From a checkpoint of a small image FSQ autoencoder: decoder activation silu.
Rows from block 7 of the encoder, named by matrix and row number. Rows with one number belong to one neuron. Each number is 128 + 32 x the weight over its row's rms, rounded and kept within 0 to 255. All counts start at 0. Numbers have three digits each.
# fc1: MLP up (encoder.blocks.7.mlp.fc1.weight, 576x96), inputs 0-95
# fc2: MLP down (encoder.blocks.7.mlp.fc2.weight, 96x576, transposed), outputs 0-95
fc1.499:093113057170181161161174101110212091127138162112092110137092164147102144076139134159111101128174145129126153063065090130191127174165140079146169102138114163128101155101076098128110138166111187191110122139129150128102122086104121122115096102125169122146086156176161074139133109110131094116
fc1.500:160151112084169093165141109172118145101044165126172116138094105136130146099071054122128207138128082047094143136142125160128156115160153138077111118089152162089096128159105191079067092151150084165117128129119128170133155139181112134105106153138134192139169121159095131156126125110132119095
fc1.501:136140077082134064144050220167094076099144102137179135159124143136141142108136116144148124066181167088143211145132144148128121095116139112140121111136078146169130148057129120107145167153189120102098120099112078107128139147200147088130072089144144144119165122130118153159114118133167157147
fc1.502:124104144174152072123120158113126111179091122173135054180141124126115108135128110177144121132115203061128156176098140113139123131153121139136098140139094142125079136115142129136110145063092120114147113127116131130140107044138149021158133164180152105102111156172114165070165212114105139126
fc1.503:111139120078112103122127083148136174142103146122073128174157085157143128172168169208138079143101161180186153120201114152131145065099148122122115161104126133154162125161090133161168169122132087110144143142089107136134122119170057107134107188110187159108090111101091147142173198133114163125
fc1.504:093107099154189127128132139099106121093155114057188111118137119097155165167096120182122152117241159125111146112123091141154141114151179137192139156138145138156100108086125134116112146104037127153084120069101135101108137175129122122113170121088100171143149122061193153146138119094151164128
fc1.506:149139100119068094119109125094162125140132142131078120136107112153102146134109183043133090144076140225117115146166107147178122163164100121174114147070133134148176162101129135163086103170106121136159075193132079104154105101137150110168068123156165115185117129099160170114178131095166117124
fc1.507:170122111149146103137086154099179078147132137136105120130100113132109145067092151133122127134152117142133148159080108159158139067183108184108098132159193122102052123145127123144157081140153076093139109156126145107062097118158174050079132140165172192150149141091206146097153128151159101136
fc1.508:155112121117132094046157106154128108164138110030085079151148134109159128118120150105098095139122186128063144119102035133113142119138161089130151179153101137149147093098115137117096088165131132127141156120142050132097142098118152126103134178196124141146138141153193052160162131124121170121
fc1.509:136103129122088143162112075139170090124096111131142118131125102104135119129092142105184083046145132142142171125143178092090145151133097114139132115098135169141130111128141117148138130108119174091148149097122088182152128117115130248089113140121168106120130073098073173140226113149158043133
fc1.510:091107114175118158154140135143179153099106181100091089099044113090138068102109167144114125160137130157142063117109107148123140151136093142108092119083158171123138121139160092106099105179192137116138123089140103194125119101216101099109190114140088136154103135138137151075112184109101169075
fc1.511:165068147103129106083117103132157093187110153140147070132153175135097133154139164170074104135178059102132135131135095183039103095119094098116088131204084090170113089131109079152104144102121145123143119064117123121102159133135121134106133114091080186115108149162128130162129119080189120147
fc1.512:115111155100115129136181125132125141098114081118161082142102116097108098127172124104109130155183123074205173154059128158148150165115122142133107087103128054106103127195156106138104096140062096151075161098098164197172160110104083106149152108147168157137115183126184141155084156152151112140
fc1.513:140193107156102122112121133162170178108189192144158134172097119079114079105114106106217109135107144168144154164123108159118090090150102137118104145133105111121095091081095143103158139127097134135167100164189126094123118105179124171138076133193126075106104192103148182105159081138100154108
fc1.514:084137169132110134115106148164163145127134129155127105133097150135112170148133140150153077123120147180176089119114100166138105154129098136162111113169176131135196108118114140139183146195060126129146062146087108158124181125119104032129127116136121187039105129135111133096181181082072135156
fc1.515:141110171124156071123094095124127139108084141148126189078128117143098187193156199118138094115158133104122143188161133142163130099128153166105189082130093186140121108134173150137159135129126177113106088127161108165126128204133190097066130116141116114097184156137115120096065136107179081129
fc1.516:100148103144151078117151141117112174125145120117164122147150140140033078054193130182145148116140080138147073096152160073155162145123086156149103177065147132098133076158092138133129168136109097087136163131118142081147148139068104080145100084167161156126205117092146125088131136122138118140
fc1.517:101139124107097151131143131118113155165136128162068116106151144124187114129132143146066159146175137152149114127141120169092170083119149149184104127101051157107079079078175118095083144145142108130135149123143192138084163116127196115139152142119185167130105165170065107150137181050145088083
fc1.518:125139124138090119208101112135105123155145185067192135132152175148167168163114115102100122101099149148143140166106157162167131143102105115130176165137096140107136077149162113160139089053137115140107113083138082115102080130172198077046123104171129213159127094144121113120144132148113110100
fc1.519:158104136087130082143163069116106143130144150078126177132163103198121127143146100079098106143131075105138144071149164120161176137182178128112151132151112150188148131152060166138167135100113181153053095138149094112093143145105176171187187151139118132155148097148142141128127090173078125090
fc1.520:084117146150131113096187110169158167072140104192142094131154135150086120147140091164143144102114098143084130130080137064098142092096172149158124088132137093143123105105124146116084103086141175174165074111116109114141126135129149107060072133084145133148173172056083115094107113058088183140
fc1.523:142190189092094166164134116037069102139135095141157183113168151196073113032128122155115132106145106107126116090064164142145145136081176125121109159134143119066160134141111118155126129180138155139134173071130114153118098147122154167130104135128144159111119097134186133160103131132146112077
fc1.524:124099135205090128053112109113151142121105097134084181117127086153157139127154103142118128124133138147144114133137134136064193107175144117050065138102136146143087111149155153168195181146134089128109120184110078085152133128127156146063110147105152095122166087087141086066136187151160118132
fc1.527:155133156129151134111137153118135159180161145113107158119069142132149176067119157163133129105099149196142129111146091149139081047161166167157128137188127127096120132133148095151178121170100195099110165150175093175190117151120186139072129111132166121104085111099103130105132141157047105077
fc1.528:148078204115110130139134067125112135113086144117104054148125115121113151103136126168109091159119102162115160138153070133153116137111149134148117108164107173103183093093184080149179070118121115078128113151162109054118117145172135152170140151122110135114031169130088128053154153104121151163
fc1.529:098114131098171088160099127170085123117067096166159133190095162170132115102184131151162147113205163155110126134081124159120122080152172167152141166143123132067066129080161142118121113122096168126053111107103095097113089154088109127094143105121094132145143129091129104058168156141196131147
fc1.530:131107105125086122181140164136109159176127156100091140105100144110122106159102119175113139116166114135134072157168128186139135112079154077169094115158153140057161121102156113133114120243147144155141064139150102114154166104149159063140190117089124147160139112079109151176142097159155131185
fc1.531:159129101113090105103140153175143131124104148113127080128088165093103134160131134151111151142113163089135131114132157127152165126227164105145113128128113120181102049099121187131128159199126114143119061102223112104121162110187166144132138144119173159063094054123148097076118131134134116123
fc1.532:143106122136165206126102106162166153118097083149088133188147103157111187139147129121125092114137133155085080099148165164066143094166121094134133162164106112168139141081138104097143204178065123160114146144165079108126107160128111099143127088123113091075160186183063119085124083117136141141
fc1.533:176126155103136136122178119101136124152109144128140112073137160186088096052110115167116117092159107141080126131140102122152139152110119164150143116103164087104096101082099166126059113170047122076113103151147125120111226120109049175141120101151143169089168139141104122081137112098125085090
fc1.534:137133190089125170107144090120088140119159129127133114114145120098145142113141095083171139159103121116145167159204106121030109130171111159135129109129162168127186097191139102154125104121181055143098169087113154123116145155141102144094081165117113196143155125118118080147127108042072152138
fc1.535:144107122130133157094095151094096110090118083141083105103165153054145102123153120173118116084105091106157174077201115157148103136108164143169135142048158102145126164165136096116130124144090152101126143217144155155178112149093096128120147133122158114096125062156160199144116201106137131164
fc1.536:152103162120122080084172181104193134114138131162146141152059175090088048136139107150116140150105149136158085084101149074127121134118131140087118101134126111156185130111138131039130099090110139091137124128139201085143091164178128128138136125134135138082111156187208136118130170148123085166
fc1.537:074126181152095139211143113105073167081107133087146122123152102139112065115178111130149135111090113086120113089102157126127111149140181084129156124163136131129200121163090075108176191160156150149179096127110172170095105140158110177091148105138125120161116198090095135126140160105127157181
fc1.539:121149078133119130120195133127141051193126160150104122217153111174077108100128186141146158063124148158071126131150134107115160142122101123151123094100162141088087162124125176088129143039174161113097104102146133111132087135127109130144199118103163117109128169146147145091141190169117121129
fc1.540:116092158133093130137107122115148131135119107137162081127141104120222151109083195102105118145148130149137162130122129190148107122103123145147114095115132166088047155156158181160092127133175182113125183106096174143095120183142073053105149173093078119141086178170128114127156174120169102143
fc1.541:128131098098085102090144118183103094122130159115076138111106176149189088170145150154094176094100083164083146130137120100112172135126177140133172052083134112171123116119110147107135145126125135096147141089159193131085119108146104145175082167109102134030167122154087124073105141116107077086
fc1.542:172032139167118097124058097149178136120126090109089126116047155153144147153077114104190154113122119177139081145120175142138131155140100127102118151117112165124088058121144134108109094130143082094106161152173136128177109144111157129144127110163194133133112113093152141159149141053099102064
fc1.543:157164146174112138112110139128130155120081027073147115118133120125074157130093087121118102164123120103154097129116080180088139092164108079129101145177141146120107122054139088141045111151098158138168129140096107099167093153121080105158098084104117126157105138084176110159141198070128116109
fc1.544:142140117118148155167159077141116175143110144123106125150155110130132176125100100123156149158142110114094124133175085138118114126122069081091115184108156188141060101116163104146082047133194181148076150140033130121134114095119067143118140121166114132128181181062123173151117161106142129139
fc1.545:106159084146116109149141119097141133141122148074106113109193147068108134004108106125156185135137149093109157169136165083162136133048122165091181133171089179160124139104137088125140111052159140061149123132152148082144116146133108149139113089130094111182177145143148118118121136122126136095
fc1.546:075213130156088083065033133133141134160117189096120087124064150122138137130158095117161141136127146146111149063082155118154180093075113169112148114143138106138081123076107160123119167177117108104116143080077146108112105152129115179099146162121120132132133125104133078134067096113130129078
fc1.547:131128162164157129151076125144095132112140089174161110079168118113195111181126086082094170146142087159133157075139122162169144059098144110077140122113154158153101139112150110177133178178149169180107222117155123142109118154142128177145150070098145145163140155172106180149129130173105109143
fc1.548:095143147168097099153085136108058149125128171200125104122125092139098103146140129118149094168144128072098078177172145214140155184118136118136106139131128113129061103117118095176128117071126092129104132101149108141168108185110153111171152122131104113082066043084141142177105129149169140104
fc1.549:087139111133127211150104113123078143136116106107121094120107164110153098075149081152093157077152164171146161128148136110107127114127091153169209152116147071118175060113191131076073157110163097145133109122076126093064147109147153122162132149081106123113160103103091160126190168144084121123
fc1.550:100144084119099098165205140169149075092110133158127100127134122141111186121186156092154038155135141174134135102070159121140141148084140105172156136092097121109150142046086128123167127156182106183112125131129102078143124140182156145123106134129052081086153139155106117145079107151133103106
fc1.551:154142099119120129105144180104131171137115154125168115115109169100168103088052136074131119154121099119132133182158185085157071194162123100131112152125142130097121171159167105105103165114118121097118080071028149168102117108152143130114170078150101077133126141132179169145162149150118101197
fc1.552:109117140102168150136068100133117102102200152098182153113139118100098092114112167210101145137096052110163122140140103122111105142153120150139140084135135139162132165158128106139140152126127109149109125210125110099130167053112121179104073085076167161163126167098162089168180180113113172098
fc1.553:064173124116096075092115088124151110089174060093108129109132131066114125159177142132143214158141116123082087124126144158124157167144168109198142148133110122079216169135166117118118103123111114169071129111152155113134108149152097156160168172109193112122128132088121104098110163175140154131
fc1.554:130116134124177139127109151130122106140156120101098113099147075163098166160133111112148180131147198123100119088117107130093122138153091088114234111139112095130144123144176175156118137102120133132225202125115044061145124100150135073117144137103140117142140151092119215138093101140122097116
fc1.555:126137120133154114126142116094190098126138126135099127081117132196125021157107085085147067099138115123105187145123115096142113082086131147132156098080127137128118145133090139197096188122129119185134123099177111087123137156123134094096119204135198091059164122098117140141170159156126098115
fc1.556:093160168161177114085135081126151129127171074124123084153178115151165116117093144176116142131154126131098144169097157072092123114091128105115163148084133156207136135117198064115117142183109111107120150119126158113183019105151174113118150093091132126198125131146180152123099140121138152126
fc1.557:102166132169105128213113120155146122145076105142092096142109125131064101115128118116175161087155118108171191163124082113121088082104172134179093104139149177131118160180084099092158152185095089142126154111114108137113115145100098173139172137202125129132140194203147129153147100092094147113
fc1.558:140057171153102144150147094130154076083114132088093167099088133110148074123142178146169131136169024096122114115156092114098125166232127098150134171065135127126085149134098099103161155136146113169117133182146139088071161158125118093119133155134123143129151121139142152161177135092097092119
fc1.559:157156141115151119090175105155064172177153096046141163126103129134127090146090087105130158098072123203181153117153134165137153162157130125115101143149122143108085178056131110181104112156154123144135153134192122182086150076181136176131123127061112110096104137124106116090129100146161100143
fc1.560:118078154095090124169116130099139167083065190098184119153178142097123095052142058153154137126135158102110127099087142186142157103151095129113121175172163111138137134117130148079124144114123126204115175078118172105134102103102123112140132141116180150087181134104144100198117067105150146118
fc1.561:069097126128111080122183082084181150157131193093142202125107152087131158077082122084139154140104102065154121111159141108098126153083109076180132125186154134156095163133093099130094060154135160116133075152145070092158168138062105148175097127144127116116143136127113122117131116177127131114
fc1.562:110135158069138205176142160138140147125127111028145133111094120102136146152096159127130117107206105123139161180118098159155158147177113099111169189148135157141071138146128170090141128156086178174144096095179168108143159164103150156147151129163123154147128139161179176135136067097138173151
fc1.563:120076121141128168147117152141098160134172172094153096135130108072123129145145103177072160134090080159134094037153167163143140084136088107136143140142229173187131081144094148103159123087174155110137163085127168115154105127095133146120116078170124113138053123070119130115140089152128119140
fc1.564:159143140053146129137149210116136170199116182132178179102147166115130198116123121084142100135126142106113173102105149170147141149086073077074104126127128146151139169143229099142089188099131122134094104188139115098113122104144129131169119149105102143133130174173102115133144109115153097157
fc1.565:163095122128167123118124095100122135136127109099175143082133148135092144146104116065089121075091045080139142084126081153158167096151100097156165119071160097102122058128131125166101160104157138125090110102171150108141108118129165125114112136132102117077072177150213080172095174095163084140
fc1.566:089123123097145078129139070130108157069111172128121098172102124118142132055132129134076173186190080109159080148109160126121148088160133107141145130130175098113144120146150083174093166110116113157109138145134141159121148091193168107088159155175174120112121107134035153098097135122129078059
fc1.567:104123131136155137105105151132177110065191145088154156158181090145057160092132135077126194197095169108134146168151110108126076069166119104182158128088141086081136094136092153124144160104147206164162175116140107124089172124137150118154101167162109145105137110156149119088129137172133146146
fc1.568:063117106148117097114152051164133165090121136180085115104140161050143184114081100075115161140143120095101102098148140131106143139152223163164118161131128163149075141122093135095167064128180155078125091100111086084157107161107141161110143088134114136119128130127112161160164142131076160122
fc1.569:112176099166112152116143139164134136126125089141216105132095158164123097169134135150101098148077132102162165133072150197129122095163128156216086098148190196183109122153104110101117127164090156157130104094117120095055145178129130088108127132117172150133103160064141141114151109132098131168
fc1.570:164115054170153147167170138132182098105113081104110107109143162084178149204114081132095101091117126167157116134110110113126134190095126163077139111088124108179160169157083188071138135129140107128129087162122112157121105141129169094120147134151086090086081134115077083143098086073097159141
fc1.571:103147168137164140147132104143118081176133087148088102150126128154163099122086050111165114140101104163087158107115143106103128134201103107132129129123038136123120145169189123079134122133128156113111124064093123124152147076150101091167138147091104133073143169128134164108166133173060207073
fc1.572:141104089162165174125185084080179110132109103167105082115121131116100109134116149127143138143142124137129154122147146117138113091117071085142113176165116142132201172091115164178116158124065119061181125095179147126169110136120198143112130118066142189126094135109215110099091163154168124152
fc2.499:151106147102134144171125113158053120209169123124090127135145105079086131129186140105107111154147105104155125138086102137061085103145092064119132158121138103173164124168136150114148068123102166120139117154099104134130108189081134126145099138097167082100223198155079156136123104150102155121
fc2.500:104160175106149141094204190148156091146103125142191096163157129144092118179103168091107119126163137147107180177125180110131121131107140078144109138082106154149175120116182089125143155161100143091151108112119139117107104183072157176100142127118068160204124067176137140140129126162095175140
fc2.501:119129143147133114171131061114167119113137124171173070136155127063107120174045119124137176110124109115091158123094113106137132039152168145155179134160143187115099139216130133122122129134117132117187114120108099147084152090170146212165130118142152185073145159128151109150108121117099110105
fc2.502:158144135104161118140144123076117150077134156130132089094139161115159157148193134140146085115157084173163100091116117129085138093231141090081144125121076059159143094133129103153131147097114121119123108033093136099113110170174124158132155174164139143086131126127108174072191142161119109086
fc2.503:186145107137171187140144114122092107105081082090106090182130183128136093115133146112166132145063126136203196096095141035121101085128082118140160160107128114162170138155118074102161133151134134151097146110127163118155153162145183176166114174127114098150146104193153080113123155142126130113
fc2.504:118132095117141127176130107197155127081103183193152162144208126114104121106152129151112125098108097106118139097139123088119090162163111144100120123144079116130039111125133120173096084135145069105074140118149100151071097033100138088134083088140116062097127132086096141140126124143162091138
fc2.506:116159165097109104127118091246144125144079138093173102174132115167152134106183167138099076160114124112151103076106097137096223157086102119094090119201141094179121094109144101120088122080115100104132104183126121134137109156146135122106133100152114129187097142117146098133154103128151157080
fc2.507:117128161067040147179077163100128146130141108146155175083141149120068144090079135090133139185150155084149169124098051145139117112164103122166151098100130142117104102138102110153082154145173145088122189102102148137181172092128104160130143076092153136170112094099082174123093125095137107150
fc2.508:136127075139138159067098109142144113118171139052152122134150103111134068113115085134102093183092166111095134067119170135155183055132130172113111160113145144108110115116121129137066173160160063148104095171117153108112128138128127175109200163087148203151115116145179103160125169138113084131
fc2.509:139032145125120136105143131172146150124102109121133136126155117150188124079165163111112165150173147171078166107143082107136144145138089102114090043163122134099134104075111102143098158065086133159129127100169155107114165172141107150147198151085114149166157159063065157096094101165132115110
fc2.510:141171162143149109123068119134215125109068175126206108194151173182125058108165118075121105100121146133148135077161121164136118110127163128092084135153153141104103086116168141154146111098099156129167084098129170164099091121110122126146134089081170114130159101078177163135157095156156107102
fc2.511:114147155188185093118138161126145106149109138156135156119113064124143193191130088092156132080078118177202158108102120113156145165118133099116111113164128140179089089090103138108108130126172104121130176103100182104139177093135167080130090150049131168144150120141095160061090126167155110137
fc2.512:159176149070112047153103125139119142173091164130184157184110132134144088193099073176134127156164153110102124113134108149118163148143143106092150132129101073074144189118086140141227121086131141187113087104107126152098155118123146111118130144134100157095123161118125100096184149193101110117
fc2.513:174091150043144098127129116117145123113140123154062115123140109118054121135137144144088097136139186154116112164110118143136107172144134153103138097121145090149098086124157172120108063151137160111134116192098101089085064120098092146157083046088190147125117084173158080146103121119138198117
fc2.514:073174123122110127075151099178147133112128153170150168186104108152130126123150114158121156065153121112111093139111103115069091172151155146134103127134087088087107127153132076132102096099141106168146124105137083151083153169180100093120134124093028123150086134109202106120177169058125148167
fc2.515:111122177151108115161143085118074175116146125154110121054101081105139091126142079159127166119140116143094094109124078071124143150144075112093134139080128111139144110122104121198124129146167155174178081102155140169138117167107164127111102064095037143156094135179179173097105075124100105148
fc2.516:138164123080089129128137086107184141072132162098156149179150210221099163137092081112142126133121094127154138104132128129132154105127182125158132106067106139132126173108093159090117105123146129152126162203050150094172148114122142144141142174138132128085107119129196138127167117149119212136
fc2.517:129130130151127172139144139181126135136194171102128087176094163127126125108109160140126104154168175116117164089144086139169155127171143185132128124125157097123140141141127132142080114170125155091095194081147175048146138109147149087140186124146105136091128160217144113143087164145074213167
fc2.518:117094103118202141100180101182107150102167109116143129106134124061112111143152138144129156129139144205134141152096155112127169128128171152086140123125148137098104134025156138175181085139128114169129104155144088206119150165142074113098082115163146080103130077146146186127096158110141121184
fc2.519:160148166090144152195156120093091169137112113158108091126155067167149105091091052087178081114055096175170140144153085174177104146128092115103104177113105147138101123144124112152136158130167093109076133062099189155132111078149126129109124102119121095139190148139121139129102094128118083095
fc2.520:162154165157100109149140096142102143081133128129055175118109130142134153140131107078145164097153114164108110142138162134067192154153082141125173092178180162057194164174099153118160179119147124088152155080165164089102111146175156149140083107126078144195144121171125155167127107109119150142
fc2.523:212096144141117138146135128167232142113111148095137141119090160130131227147181155091130114137117149100113124119144141136174138156114187138109094104167092149178110144137145171063137085166171167094128101134162144096099133118145115122039092156178163112147153113114142097132140131133072126140
fc2.524:125120101127102148142139089180118114110112157087092125123053132080080166142112211127110102152171101141158144182131145141135094156072105146110131147102116149171157144216187067121139141125153158092153109141100210152136141126058136102107135112098126126110133120134135116151097124171128120031
fc2.527:134175147112034105112106135172138093156156137081092133107105150154098138099084127113090136113120101168122082106105076095167212107124095156157104164152120138149093154104084146160124144108134098171115147142135065088099073083110121144110064120109090104098196156143121123084153131204138158138
fc2.528:126138157082212143110128129138078133088146103141101144137151146167137117130089092119127140169107186117110133144071058103102101109147100169112132127093089212114169158167132138121160136044143108103133142074113153098103155113137111144094132192142122114127169126181099179152081209154153154139
fc2.529:212166112176110087153140032162121143109092118153136177093167100148133117160095111131126112108120156116144150072197126161169173144133157091077122145156083118177095144145123153192076108132086189092099141109128148151126166130100115121127139144142134135135177146106075121191185150153109133145
fc2.530:121145085099118119125083129160093175136117108108086122109130113108146165107130134196148140200080113152086088071106064134108080142132090154139107118094106100180161177101125127098138143159112098162115142096133142199077119132106153085147169047126142155124173168158100070132148141086067113088
fc2.531:106114138093129115155097123109123146072111099139101140041134128149189125134128141154159102120154130103121150125179108155082135112127121158088114120135117181138204107157171121144192098063067140139156120069149165160156084122124055113111146186073152079138156089168108105154190111168157135127
fc2.532:193152160092126130112114146081143103129080160138155155144089104158110138144163150135112136096086142150065101148166152140093140088149111154153116154110159071108087133096121096094125066016129123146107165097175123116093162119131101121119048116143101133123094103135230148126133103149150181142
fc2.533:137149128148158163120124131121109135115150152148132108094106193151125176027133131109127190110090132098173099189130071122142104172084135110058113072102112113146172143129104096146159093081134129115176182068147169161155133075102099166131125127112147181083118178158099165152169147139095127122
fc2.534:049132147068101105132110098147123084128194140075138066088121161174097057128144164123144094164159126087123110163123153125142122067155099122070131133166127117062066134123121159187073165141142088165128118152114176124134139126100165099196135127134165082090136131137133107144148144097144161159
fc2.535:142134132148114128102095133114137135091149113090166073132166100161123170092126117216075175098084090085092113123127150116141115176154122181199188180123129125145187090128152135107155155155126168144140069120154145133125167148196134129108118136119144099138110168209119187130158186156146129095
fc2.536:081140076072062117042100086087193109084141173127105174179128149190087138136146103168169126113088137129156142138107170147089088131096116107121138134152087100133170131186134084126086163137118125114193182157047137122093105116115112145104124119148146122093119109138146112161082151115134145109
fc2.537:111120159050126142153156092110135154124099139067129142104108143138102178139216098105122074110049193165180127124130109132137123167132128193135115144131138176067165140118132135134141144112086154135140126107199118173076123143194118117182141110115109075106165127144129096140125182129122117196
fc2.539:165169169085108130133135077097075114125159140135130115119210154129089146152090164101110083176143114096115148113111080176184163110148078129147088085190152082148128128157143115098212090191093068123117108148155084127136137158130137126175125128150092157109152156145182094143151172158136107101
fc2.540:172124093135120057101142136159145105138107120102128115110149106174083126162095132109107071210155115117110133084055185144130146115117139114194125141101128117097098167103039142083078099137147167142093119133101120139174157102145129128133088132179070149151090080117110150126063126130180176111
fc2.541:155061095106171165086102195092113134170097139111126063127106112155135132208143140141170126106125138188077138197138155115156141142137134141114141108132151098099140169072103128175119154094127144112160149177166148101113205137170137132182084159166144100140121117175088166098183133102140121089
fc2.542:119138171152178106153112147143170166147146234111162114093154090130146208111133147147084093099152108080110157120133140146133165132094121162174194154135117158095108063031129131137156100091121122142071136109153173132112111103126112181089118148121114106158134090127078133138190091131114146124
fc2.543:103130099132123062121100120108105170082160158103118120133173105122177169107153134150166109126106151114120118151151131140149121204209134155086165132103093140154126160109137171095085147185093195137160173116128155103163120100169171121141146201157066116132116134180076177106058148136135129166
fc2.544:113140088176130139115135144138168136126122127124085131121173152134101112114177148127125083169081140190173097119119138104193159188109122125144204107152173149124085176115168094120166133105076154095134091175149118086139121123094166123162160109182202078105113113160111052105094155170131175103
fc2.545:151091116130083066083093095062090132073152132091148146107064156126165114157160158141153183174127140119120116076122101123148182161153115103155101145117132126150099133169111142204097125143140168156109182161123068157136150090133147061101170059126131126125091146126097163095195117119167130134
fc2.546:176178138085141126100106118148054091195169156173089126132087086161112116029127166131139090141055124167131126133118121188129119133149098148163139151105127068128146167112106123099151140125105095088182144079119167167153153167098181110152121179128105078116089081142147134129155122121133162104
fc2.547:149139135135187167128130144146101077095093145162100119181160086114099119050196165139114118151098131170206206162121129131156163146079107146098055139165141131105114126131107131151127100168135134135105108153177099145122179149103137094152142137116055084164153144131094104137118121156117101210
fc2.548:164105135127096021175142168125113106093153100123144132033097117154172128112112138098093138158108167107132184155151150183121115114117158108110178096154131146129164140125125164123047139118133173151124121196153116150146150185111132087089133148131150111168112221149140164129123157137154131169
fc2.549:084147142150049149118121142083087097180134104106164137173090170117103111119114077152093148165165151157114125096167101155122208133159125083134050126147167120094160177116126084155136135062141106126120144122211131183108115116111222154120101163121157154133127136087117117107128088127138113139
fc2.550:118150159067124113150085180141060106107145212090117084102113099118108123104107116087140095131155103098099104225134154100090120124094103123076132138082078114055115151134087104157154154106146089134142174134090119139160151118105123128111090151164092133188101108159124138114147085102169134196
fc2.551:142139070103071100117187145042094145130163145138162094142111122100173152183122094189101126215117118077163119166139109123110164121126116097106098147096136188121107117175176120202123146137174102192114105104163128163137126100124164138161107138125166109156167097128096150186130142145122085126
fc2.552:172191155177108120205150134128146097072134080156104157162113073096135083109150117160160050144145119105126025151152118123132116122101158091153112123141107131094127114110144190131080122096106074115098112127101092166083105088096130117122097131164157108182142160134113136196082121148162121135
fc2.553:115111098146110115165081141166095097133111115149135163101188118127157102053132201119074109185151119163140128125124113109140070137117123145202083122083155168172162062220129106120131118114109118113127103083118162062130139128107176141167194123092184149131125187134141124138125138153123124154
fc2.554:151123130152098162150124117104088100098117097149111123108142107182139145099162088150114122131135181112094120167097102128102163183089175094158124095213155159123089133133136177130160161078120108067146087110088132083196152017137102118106118108125132143082128132089090120186113165077150116125
fc2.555:124120146148185132150196146166140170141149105135118161057105142112136164182110115172099091090115143108118121163142163157131071118145054127143103093115093146155135100133137120202160111115111080131172128134092220099116093140176101139157135169134185101107114128159146061113096095166172082128
fc2.556:154208131103129133124182094144138091084111132110089109132100156167103139101104099136155060115096098173127055124118080130123151128115143158132116115080131191151203157073136097076086148134067117099161122135142104151102039115129087144091120142120091123139148133112110149167153067149121069108
fc2.557:129107120202115172144052125114126136088104139129130116120138203154078111139171127101159075152148161093102181090127128126160119136104133086105109098118101162127113120092100114056094102171162113121158145149146124174082127089060091189176125111156115052151128158094139127194108169096149123138
fc2.558:181089126132175112175103139114135140090137122151148101138192095166104114101083145128123105147046182062100095069132144140073130100119093147123107101167084120106114121061096156157128134194125101129061133147128095136072058127090111126152164138130182110179144146110147130114074160153152122113
fc2.559:137149120153127144069137101154079149140141109160137078107105110145122126146136138118165148114172158102114131165140124108139107142103101152133074090159032075164121131134140116106097147140098173130124121102212153145116179145155111076137140169192097121099101152056161110107080096053200172112
fc2.560:149165122171126132103111130152141105109156139154182093135126134168131154089186165171149114122113086165146135058095154206107107099126181137083104182143107140144139115157153077114095111126095126145175100152127115111060147069112191156050106128133137129159109142140078078154110097182193132115
fc2.561:161142101146122140106096105074147155174161160100153113147081086149123113192167169222144146083177152091117112093118091110145117111234132101149147164124155138167143149188146103092120149163108138135077191100080102125093191127127101108120165123133168133115104128173163131159137118131154143148
fc2.562:117065180105148180109122076132047127123123121155124099186119043165186091080155118113106121064163115195143108124132156131096175180100149129092143115132123142106114144161106106100158145145153096133097141117130087152113100143122094142174140137144116121051130123130149172172124087075079177128
fc2.563:113160109175115111114145146117216082138137112092110061158115114098133102104101162153133136117119151155107134161125132098162082143155188128068177081140080120190075092113162092134115149128071070141082167166123112160072147144134156130075121147108178175100119128107151131097154142105053152117
fc2.564:107117110102129117112067137121127117106127141050081183156173172070172160189115086097143137117147166131143092130100165102097118184098148139089094109169102164154184152084157102159122142140146100115153152178113064140070181092068113126103133110115124146157198152088151077116109124122150147136
fc2.565:146125111135138193088129127133178079140136152066145120090137169157127159107167138147171146158109116065142154131103153124061092142059157064097119104093144126125180194124149125135120098145139133086101157167197126075147122133132109146136177138130112146165132126081110124145047110097072064161
fc2.566:224140200094116147148135162126058150148159069076145119132137109198103111170102156165103165153156094155119123128167175118145139155064107130110162167125127175153099138178167120138166083102108134061130177160119101137123101136114162111149152152099142124106122155128096181108166154158116112073
fc2.567:177118110101115204086171173075153069157159065165159094162160124170158129143139088054126163109126093120109120198095128111128082118144082135128110128077107166149132091129124154145122121116174156170179130123145085155134155186151150109105090122115182187124152140141112110124089121077150085147
fc2.568:058102162143169048143136220129134164134147158131076174141168148108075113152151111104127145102117155141109088170156098117070145047131167130139096147152139128105110130114092122041141133122148100116143114169108146098120116123076199187118101115169103146087129129149160119139143187118143128118
fc2.569:135073141071140170105151086088131109120129149127158120109107136163110103160136132139153148158178097111130160128130070130136089073111095182122105101199061155159122185147115177122149119173174210163103174124077140095136087120074119090162161131087176140099141080148086131094142080144128119148
fc2.570:118123087110101055085116111098104148098066147171099113082083081137115138131115123065139169101074080100104134104160114101131163130149074174096075094107120135114087135099116091184072091120164133134099136191157124142146159091152124105120103129137125195124094147068161184131077120167112126093
fc2.571:123138149114157118098162132164121133095098152114116176079114116177089152168155197124136166167145081139136137125128099124112130131100141102107032132156091158166116103161113126127157101087133172106136124143113165075165078142179142109189088115117130161038098174148101113051131151186130173110
fc2.572:161109147154161172092179161053115190107140152134141153120082092135153063082132121154169142196149135084063086191115140121119139081114155165124144081167126157136113125130164167142144167074142133157122198081189110112145113082117119133116178127134129128131084114151123163105137171149093153088